A small sound classifier, trained from scratch: held-out accuracy 85%.
Rows from block 6, named by matrix and row number. Rows with one number belong to one channel. Each number is 500 + 25 x the weight over its row's rms, rounded and kept within 0 to 999. All counts start at 0. Numbers have three digits each. After the name is the row's rms in percent of the matrix's.
# filt: filter width-5 conv, dilation 2 (model.blocks.6.filt.weight, 384x384x5), inputs 308-318, a 5 kernel for each
# gate: gate width-5 conv, dilation 2 (model.blocks.6.gate.weight, 384x384x5), inputs 308-318, a 5 kernel for each
filt.78 099:500504525468484493516498494509537475488454513555491463447463516498500499537518497513511501470512455509453501443504502489508522428501475486532494512509513555517477489
filt.79 102:536493538527537521521513516501482524511517517521489520468481513535508514481485525496537497443527555500498481441508492495498504498505485500506553532524477546584501459
filt.80 098:494526504489484526536501510517505468470508496484504537511514513481526493479464496506519494489502498513494510541479437493506511538533417541458488461479509536535496475
filt.81 096:471486518503518560483525535518504474457516486525488568525486474487517453490491476479498491502506489449541498498499474494498496520537444488529446476481472500531473522
filt.82 102:517482523473490513487470493577513500476438549517492479484499533481488541461479505472509552517531498488477470468492524502468472461500556475513501509528472490509484458
filt.83 096:475534500517514497503482522477526490502498521527490523532500495480475494512479499533473467516493462453526475470553537504525502467523488491466518494530514481549564481
filt.84 098:493493478512501552522469505525511494462486486525468481474505472481500494494469519513505512487485510468476477487492528479515472536501508474495489520485458519544470478
filt.85 100:505521516527480535490497482472492476513473496521455504470520500536537477477514527473484535484514501532499514518510478524486506505499537496547538473488512501500475489
filt.86 096:497489521543498527510529509507506508522467495491484538458535482539477476536436505499489516502467529518542468514496475516508519529456505521466449526492473478468515508
filt.87 100:500477500503550479486493499514472509473497499490516482486479529468490477549529484487518510471523494524493587468544519500484519489457465538462495513504510486490491510
filt.88 101:480525498494515457560487549519449488514490517519524440530467503515520482485487525487440475501499527555528469486531461502501485496499493542533518476462528470517502440
filt.89 096:518471479468520505486506507505477460475515515478507535500461514547504472531475516453512491508505525492522491487471484550475496464521526510514506465506496518484514505
filt.90 096:503487513493477480495492532488511513476520569496516490508492531530507501545545488500496495523522511513548510489505477537490461508526517517519504489504505526514495510
filt.91 097:442451523513529502489507479474512524512558487468528487454540486469456526563498480504483503497494481464514515497486511471500523585489455530487516483548458492469481473
filt.92 108:500461498475472494471496430510484487532489509489482501487529512512461486521507519458522476498494504464499497502502488512498524484489500496531494486540493477485506493
filt.93 098:505521470475500525535476486499542495536525506496552514525488505484496443537485515536500500510490491490456475458460504511527483520510526447539469547502494517541489487
filt.94 104:517539475498513506528516488498515504504504495496501462499507483505499475486476487500500516508535513500456468467498519522502503503489504481464483477469473510516479486
filt.95 105:486470496506520496510485470515517495557524484481486549476536508474507573513502484533464487476505479544468490535498487496544524488489466488467494494510467537519524504
filt.96 100:524515508490487521519511517484456517524470451475516468516470472473549517498509469485476494509472510542488520502504512531493501471453477495488536485515476482507498505
filt.97 101:513510532508519500475503507464503574529543495495556512491481495548489477513475539505502495464525531501531515497497484507481545514516472498483490471543493489515492523
filt.98 104:480511496486510496528502542480493486481513481460513493500483525482487471520465490533509489481493515483495484485507485521507510462509503487502505478487470479494496490
filt.99 102:541550509510475480539487506492456522469492502517487444518516478511514521509490476481556487534472544502509512507493504520482454461512445513530522522503491486507488470
filt.100 102:480497483533536488477523476542473483477462511525533467531484491522507466544475512457481450488460498467526518508464489500482484519527485494477509477510490492504504510
filt.101 097:486532464504538469494519489492525490528546512486504464508523507505474490513502528482462515509507575542482463496473498547518516538516476489492513475498492505462484521
filt.102 095:482453542515524475483512529525490487492495486494474528515480474526488476481461428502515487545529508518495524486484489522498448518519489484477468466478493481495477532
filt.103 096:496491526544500496476505482520527521509512520520513509497493531516507501491488551509464464482470484511520504532511496486504483496515529518506500515544499494476493444
filt.104 099:532523492497519503488457505489499464533526572441490493513530537493485511457498512520520499542488503528508483533556508478524461481558550489486554494469552516480504474
filt.105 106:444472521482461499503496481503512518501499485504477517484572515477463523507497439501480525515524490505491514513429501492516513491481472464511497514530458460487532523
filt.106 106:508514520525527479495495516477515498502492501492499526469506479481565491515491546507482505450481521491478526518472488540482488512488478460531481453524528491478527484
filt.107 100:538460498452503495478514491472504495487508505516499476488432504500447492510491522478503523476500477463538474505489541540526492536469505498490484547517463505487479538
filt.108 101:451506502528468535495454550508503523510485466489519482505462515478488495475495473524481502508490515508491497482515468518529528473500463508530471501538460439534518510
filt.109 103:503545493519536482527518515498481558491535472458543519518514508506506541499537499488493530470486502496559531524477513551496490518477462518491456500506492538530478492
filt.110 098:466518533512501481483549456510485497497485510489526449516547443515512537485521513490525480479480487440462503508510505486511516504481535511534530516443535501496491511
filt.111 105:504491485454497466495534486465484511522465563475518491509552494496516492464482486480512486519482516523478537535488498497553473490508529523504508492497538512530431519
filt.112 095:461469502501485475505486461485520555516477466468484455498479492489483473494515506472520529489501470480491505479475496525500561498504512466526460514550499464520509516
filt.113 102:531496530520521475508525487538512508454517467482482503496538454534483492450505493471482492517478504478533507499486503469489486470530501513541495521514506489473479483
filt.114 100:541518493489526425501551456484498499496522522488511469483500488501516499531521505485519541502501500473558522451482503512506547512471487524502486510507478504479520511
filt.115 098:485527543505486499490526482480494466522463533506537479506504483488486513483496511525479511520458520542452477523491498510559503496507530502466541512467526507507490477
filt.116 102:518518521427514460494509505439504521494567462454496514489477495495500465525532528532438516509459510496506513568491488491504514516511478540517497458540508479531515515
filt.117 099:509486493518530508499559515505481495542496512507517518493507520493462506535527495488515504514481498530497483455479472503504517492515462525437471454524463501481457518
filt.118 103:495497502439457507483477486491508460477507487458461486484494515506491513477492515545486498499533500483502507512494518504488479435464560516512480521511499515501473475
filt.119 095:498503491498530474483484486520506495456514465498511512527521499521515488458527478508474499423508488504543489449472501462490491520509523518462523512441528549486487474
filt.120 105:490517508441515473474548424488508484506529491494484497471533545507505454502514506528513478483487502489526519532530513462456493564499456534532516482506500482465498498
filt.121 098:466430479521490490466527546488500508481498475505498464504520536496521499493532471515495530507520496502474531502497498497460534502511438550470484459509483445502473537
filt.122 104:505508507489534534508551540487460523519526490510488508487544489476508512489511509488478511494524483477457482514483504476523494473489469465468493491505476470505539492
filt.123 105:464489493562466505485481485473502496563510484514492497512534486489491497495516482469508522516551471530481488525522511513486531522516478473520532498505536486490516505
filt.124 103:516484500514531509500533525532472500468485492495517538546524527499497457514451488502485543496457477477538478510479518507467499484502494505513531453529505493509490485
filt.125 102:464493527489517533500470518464505447517530506476531500527466476513501470511492513519516526538515467508469492489552469503503485488508464478490455544530504438497492516
filt.126 104:497458490510517543497498476489477534487521510505490536490516494511500502495488471528526521526505525457518473552504516457519492541517496530538500491492469479489494535
filt.127 104:495527494517437535500488551509472481487530487478488494504523521533537474529501532502463474512485529496523477566471481512500497502477512509486458506469521482501509491
filt.128 105:511517488499549501506495565505556481516494499493494492504503467507517491509487496483499527483513455493491501516487484525497485484513477466492452444497473517493488521
filt.129 098:509459482469482506514497486495482552484528495505456505483443501511491499478500533516511498471502541506463522524522479575517499500455501508549491491562492522518446493
filt.130 099:491468498530495530484505534499495502503452518500495505456496483513465513523489519487514456485508494488504470485522501500489540458496493464478528483508490493509494500
gate.78 100:494496486540510512496489511539495477521531454512535475490518465438450536505485530503474496519467479494444477505502489487524511482481451493498480488510466520520508492
gate.79 103:482500508542543483458512507477515472535557504488479533486539458571491518461515514514456534500514477488480514541501472524473533518507448534519466508498472518510486492
gate.80 097:511527481468523508544497450514542502476500487533536516473450496516546514518476498484528511463496497506550448504471526497530539496471500519455528507533521508495487509
gate.81 097:493488479464515498483485491484468507501497502481482525470551507526504487475499495517474531506485509513480500542444479514480452506533490519539454526467523482462447523
gate.82 100:505504521510498485502521489542517516485475503524458526492519493491495552520510489521515532508523490463517526493480492539497487480494487492492510528502496525530479481
gate.83 095:483449489456472508519483504498511512512521527469494486498514543483502472545465453500521530525488509444504474484496492548557490453516493533514502539543501506550471493
gate.84 100:473517469497501478522495557448517487490531493467503501488481478505515542513494518488502495483524455508565530518498480504521495446532434468479500492524453498504500510
gate.85 099:509475514467444492495484488537500463532513554511507493500514549502506538489563519470521486499536498467534505525527519453486511510528505509498479501452508453486486479
gate.86 096:516442532536533485506516517524484496531524478538478491540491469493486499475498440514519481496502543539554480484503467489511463499496502523476529458527486458487495524
gate.87 103:496477478503468480551479520497570507521459536527514462505552480472516499510502433487497561482478491514463473470500513502512478457514513447482502535478516488541493465
gate.88 099:484516576521543517482486512472494500491505531498525495485500502474469533515528481457484553474499501527557519469516506468505526509499475486492487529489457512528508523
gate.89 094:451523526461455456491472461482490521510501533472471488445493511530507525510513511511504498503455506493489512512503503501550498486527529553506515509523479516517460493
gate.90 097:515459467479478478485498482514465577576483449512512523485513520499484491542491521489495481495555486490497517490495525476508563524498475493528462504547463486499517491
gate.91 099:511470498494493460466489523476521491503532508460471510518492537439499493517494527486502521472490533497476520500481529526460513525489503517560474522487507526477476465
gate.92 104:484471491481507507500495519515498521529474542496480502464481521453514548538491530512516496501497521516537510526534521460499516487496536491522502491506483495488508412
gate.93 099:504495517491451500481459511514501532472524498499461467489543475504594510465529489450521530528492535476523510496499521518457506490490529523508543528501497485499435542
gate.94 102:462501495478492505458505470505507500532465500496497523514495523494508506516514483531528502504530476462473497503521510524521523502505525506530526514533487532489487504
gate.95 103:462530518504501491505467515495494538536505520472490510514439463442494505527527507518531483487471472522450501540563490480550527520484481492522511477521490444502521526
gate.96 099:526469476505511495489532488504493503511506514488489503538505529469472432470528518512515502456481528471513495554443526486528460553469470516529479487541515524489482512
gate.97 099:453504508504496488528511521432513532464498512473460480445483472507527558540498471488492481551503498520495476494509458549505526514522482491483513532484502482480519484
gate.98 101:443535466501464528511449434516517523542463530515533486500490486474502497478485545522511465485496511502510506483490504477527461515496493470524523515508479467514532462
gate.99 100:516511526491458473494442490467505464498526500494520500483522504544498464531521518532512513468511490533482556524499553506479481495477522499494526519482506523512521499
gate.100 102:515501449453508501527522486521494483518498555533487457513495517518530499482527527487530495477475512519482488455514543503472519480524495501520487495530536496450497519
gate.101 097:496504527479448516494490484500467488511562518492476512470482478507514466522535483523536466510482520468531501500513468498500472477523494496498516471496565500466521473
gate.102 094:488457498427488442443524512524516497490516526463517490513484481535489518478517556538520473498552483510498510549501538455444500482494580537511515476487507525536521436
gate.103 098:473501496533528495495504530524496488489477488505515499447491475513482511561494495503500471497509539490527517506522491495532530490440494537485545500531451496504480514
gate.104 098:525533491514505492489507509483477514510489531486529486514504485498524476481557495482493499493475514512457501523484485528438486503495487531501481509517521528501468537
gate.105 104:519475508489499513505527531510465480521506485480509491524519525581491467488470464467496496485535483537539490500492461499498480542520501537551473513465529466487486470
gate.106 106:545514516503516515470535520490484494517461511466509507479525537560520470500504514462519522450546520517451471460502486490441473465527504510534480513520534530490542504
gate.107 099:509534490487539535520473508514452495471528493493486510478481475496518510481514496536495454471477518510509500513469454507409460466498462481481525517513539482503522503
gate.108 100:480461482464528520490483548526466509508461502502496578458495466523506452493472457537536527496555488483457461471536536515489491520516514496570462515471527524496508471
gate.109 103:529486499522497499549489477494498510493448512517520466540528509510499531493496495461478495518496512494492520471455482475530487516496541498477493524457510508527513514
gate.110 098:497495530500531472483543501499458552546514459494528482514498541504495548510533509502510490450499507482487552523486498485499528525509453501512467490535473478536500494
gate.111 103:521502508495503493540491519541523490494517527536473464521456519491515521454534505444504479495544519502472495487503497466531495469481493538493487528466525481484440487
gate.112 095:447478528509506546461495503509521465499492483490543514460492526460477510512488490483462518512494507502525482439536481495460504494466451536502480540516497495488517515
gate.113 102:526511520462525517525487511509546485487525496508486489530524495548522494484490493509488525524494469511485483459443512488516461448515501481494531480528513502523501482
gate.114 102:525519538520455500528475459504490457452502524519502501520481530494459497501529482511542489501524515459544470513493539494464500488514510475495509504461530496496474518
gate.115 098:503500504537520521472479457501521532514531489488482454525474478521486484542479506527484473510490449463524494520479489529457578502523520464507508496529520491527489505
gate.116 101:469516477492502486495493484518456514502499557512486475504482497467519501496528535511502503507486490525470514505492504475527513499521449520487507507527464476481520535
gate.117 100:515456506475520471505500554536484520466480505497505498470462499503466467499523494432506514486537572480458513524465484515496520505486518476491487516529487468549485491
gate.118 104:494488474495487511501495467505515513489463541537486498509514447470440529499461558474519485497468531517483486517505506491489537488532486482511522516508489468506476507
gate.119 096:459543490476475501482474475511510501515507501483479533527535495511519504483509485487459479504516454538531532512513452469475513502511548503476464514481468464498504463
gate.120 105:517488500481517494538553467494512523492494456513485504494500480488502506534510514452501496509520499496500487499461534499516516485486466475519523517472485532492502470
gate.121 101:482453496504510465454500457496500534523479530500465483453480488540487529456462530495533491498523481454485534509515518477492520540500507549548493472503512515520470492
gate.122 104:540479548464518489511486469486476529516495493489519508490465514483465514504544483536538483489522525500487468508478537465549516481439503521469482493506513482517473514
gate.123 103:503511512469475501527492506503551492488524504535483488525504485514505437488498471551495507481543459499476532522467531491470477461538546471521509458521514548519520484
gate.124 101:505466536508502502494515507508507520527494545547505529503506523480474471496499479488494495516495482527510520456401481532520523500483460533449452484537451522482503547
gate.125 103:513493484529521439487472515476488476505530516483521495568512550512497496501505509526498455474488478495514500506493491482473482488490487502485513500476534465502498502
gate.126 103:495488470506475498503490451492496510491546514524463455475467518503489459559431542482498495534533526479503448511478498499525494542515463460480502496494502474494519483
gate.127 104:498483544467499482546466532482512524524517513491517516516512545462497514458493465505505470543503419497478504490486540512517514507527510522458470496503513530524510499
gate.128 106:431504502501518521470486518512508489540484481472464489535468478488471440525470501530488465498513500496503490548521482525496505510470475552480528524512447498510526488
gate.129 096:522529511465493502514491504438478516528448521485484449478523541505513521522499505502501537494523524530466524496517476507467537445491512488506509530520505514544526488
gate.130 098:513537516503489484529449525483542487472515531464495518521510502463570492502494499508499499478461471492503517442469530461541468466489497536527513487455503521554476496